config.toml
model = "contrastive image-text model"
dataset = "made-up waving flags"
train_examples = 48750
image_size = 48
crop_scale_min = 1
horizontal_flip = false
tokenizer = "word"
vocab_size = 53
loss = "softmax"
embed_dim = 256
encoder_arch = "vit"
encoder_norm = "layernorm"
encoder_norm_position = "pre"
encoder_activation = "gelu"
encoder_mlp_ratio = 4
encoder_head_dim = 16
encoder_fused_qkv = true
encoder_bias = "all"
encoder_qk_norm = true
encoder_layer_scale_init = 1.0
encoder_parallel_block = false
encoder_inner_norm = false
encoder_moe = "top_k"
encoder_num_experts = 4
encoder_moe_every = 2
encoder_expert_mlp_ratio = 0.5
encoder_experts_per_token = 2
encoder_shared_expert = false
encoder_patch_size = [8, 8]
encoder_conv_stem = false
encoder_layers = 6
encoder_width = 256
encoder_positions = "sincos"
encoder_pooling = "mean"
text_encoder_causal = false
text_encoder_width = 128
text_encoder_layers = 6
text_encoder_norm = "layernorm"
text_encoder_norm_position = "pre"
text_encoder_activation = "gelu"
text_encoder_mlp_ratio = 4
text_encoder_head_dim = 32
text_encoder_fused_qkv = true
text_encoder_bias = "all"
text_encoder_qk_norm = false
text_encoder_parallel_block = false
text_encoder_dropout = 0.1
text_encoder_inner_norm = false
text_encoder_moe = "expert_choice"
text_encoder_num_experts = 32
text_encoder_moe_every = 2
text_encoder_expert_mlp_ratio = 2
text_encoder_experts_per_token = 1
text_encoder_shared_expert = true
text_encoder_positions = "rope"
residual_init = "none"
optimizer = "ademamix"
learning_rate = 0.00075
beta1 = 0.9
beta2 = 0.98
eps = 1e-10
beta3 = 0.9995
alpha = 2
max_grad_norm = 0.5
max_steps = 8300
batch_size = 256
epochs = 43.6
lr_schedule = "cosine"
final_lr_fraction = 0.1
warmup_steps = 160
weight_decay = 0.3
Rows from block 2 of the image encoder of a small contrastive image-text model, named by matrix and row number. Rows with one number belong to one neuron. Each number is 128 + 24 x the weight over its row's rms, rounded and kept within 0 to 255. All counts start at 0. Numbers have three digits each. After the name is the row's rms in percent of the matrix's.
After each neuron's rows are labels from the 100 images, of 14848, where the neuron reaches its highest value: "strongest on" is what is common among them; "peak on" is the class under the peak. Only what is clearly more common there than usual is listed. The data: made-up waving flags. In brackets: how many of the 100.
# fc1: MLP up (encoder.blocks.2.mlp.fc1.weight, 1024x256), inputs 192-255
# fc2: MLP down (encoder.blocks.2.mlp.fc2.weight, 256x1024, transposed), outputs 192-255

fc1.160 096:136122165147127138134156129151130110146119137140125099119105147101084151095084120130116116119138120122142124159155113149141141104126140144073101116111144145102105136134154091071092112134122105
fc2.160 100:110112184118100138125136141133158121106142156090175149117128156097107116132141109083133105136123114125141123152153090106148152145088177127116165144132144105094117159123093139137122054152119105
strongest on: teal (61)
peak on: flag (72)

fc1.754 093:121135124146176165120143152147097140108184099119089128115095170115119113141102137069122112142132116107131125146143094076107117108113097124161094128125148099143153128104072144151128141120120122
fc2.754 119:145140152121065145086118151139131123153120135115159156163137116132104141116161129132120117176146117126112131159153100112149129140105168144117123121109138115133146139134106128156133102097156113
strongest on: teal (74); three vertical bands (29)
peak on: backdrop (88)

fc1.308 095:150137167184166127145153135118106141113166106113112129124146135113136099145106101115116081103143099107127075167110067125136115116120137097131138139087125144129128137122111114121129134091109105
fc2.308 108:121165120148152143123122119153142150161103132201102136173123139145142139104135137135126135123121117116139150120138135144146096146150144114151182144148145080134134117122146144157128148153150126
strongest on: many stripes (79)
peak on: flag (99)

fc1.157 095:171153132132118111121135117106120112095111129110105089115154090084038129123124105113121066146121097124149095155132128139135136133097130118104116117116134138122140103130115125126097130075109076
fc2.157 100:108129126107109113154130136137137143127123158177131135146096158152116152101120153092137088151158136094151128114149108160141117127164106149162137134175153118179136108160129150158115120138173130
strongest on: many stripes (88)
peak on: flag (90)

fc1.520 118:124146143122112154093108121109103095077107088085083100104097123107105129122127096083165112120121120111116119141102121109123088126105132134121109097147139158107177123139085091092137122090078087
fc2.520 091:141136132141117158106080110159137092092111121143125094125093090133089153105147100131178164127131129135156162145145153142115105119125161157103133134138145136027115136115115146112151127124159111
strongest on: teal (79)
peak on: flag (91)

fc1.211 090:132151185150151162133138167126086103146182136097108108136089143075097117099088102073115108155145098106126121099109075097146137113110084100164105117108135094144154105091094074132134137112122139
fc2.211 089:143128156134106122120132109131119157109154102177140154154136095138150136082133108111177128139103107134091165174153099109171137122115136095095169120133144120152145151122146102171151091115126096
strongest on: teal (74); green (51); three vertical bands (35); two vertical bands (30)
peak on: backdrop (85)

fc1.144 099:140149160190170170136140141123142137138114135117104131075109102132118081121102120153089091103113122117111121135101122091110091092080101130094133151107093106098124115129113117121107115104064148
fc2.144 107:145131095139099107151133118121089119131138122180110137196160139135123156114112109140147161138130139139121136130171136152150117146165143157143117085143143142149156149163172102172160134144177159
strongest on: teal (91); diagonal split (57)
peak on: flag (99)

fc1.719 089:186141134142126120118170110131104140145150101118114131126144154084082132123145118131102082087173083146138087159131073138120143118127142131141073137088142145130138124122121129092114126104107062
fc2.719 091:119139100120103152105087142155171131145104180196122190154119086169109120095153139122133102153163141080144131126133128129135124127136136098135150119158166126168155108167136190156108154137117113
strongest on: many stripes (79); grey (50)
peak on: flag (82)

fc1.86 087:120120131132125175111111116127161129116148158117110130096124110130099113123100120168118100151144135104121121129118135108141122107115065109095128108106101122123142124160025149112100134080071154
fc2.86 093:138138102137120124142156110106135129131109125182073137187152119155128133136105128166115119155119142130137136146164140148137088099170099140136092086133142141155173120154151106158120161127150139
strongest on: teal (64); green (57)
peak on: flag (87)

fc1.242 109:113122124123098127120111126131077105125094148104101151113105112130122117104098099140105120101138146114157164100104144113110137049129120130125091094098142141081158086067131126073112122111101132
fc2.242 102:130105103126068085118096113085094120158095129150136156158154137164110107130142080102144126107190138161151133131091126135131143135132165162171127120097147148079132148083167152111127160140097137
strongest on: teal (64); three vertical bands (57); two vertical bands (43)
peak on: flag (100)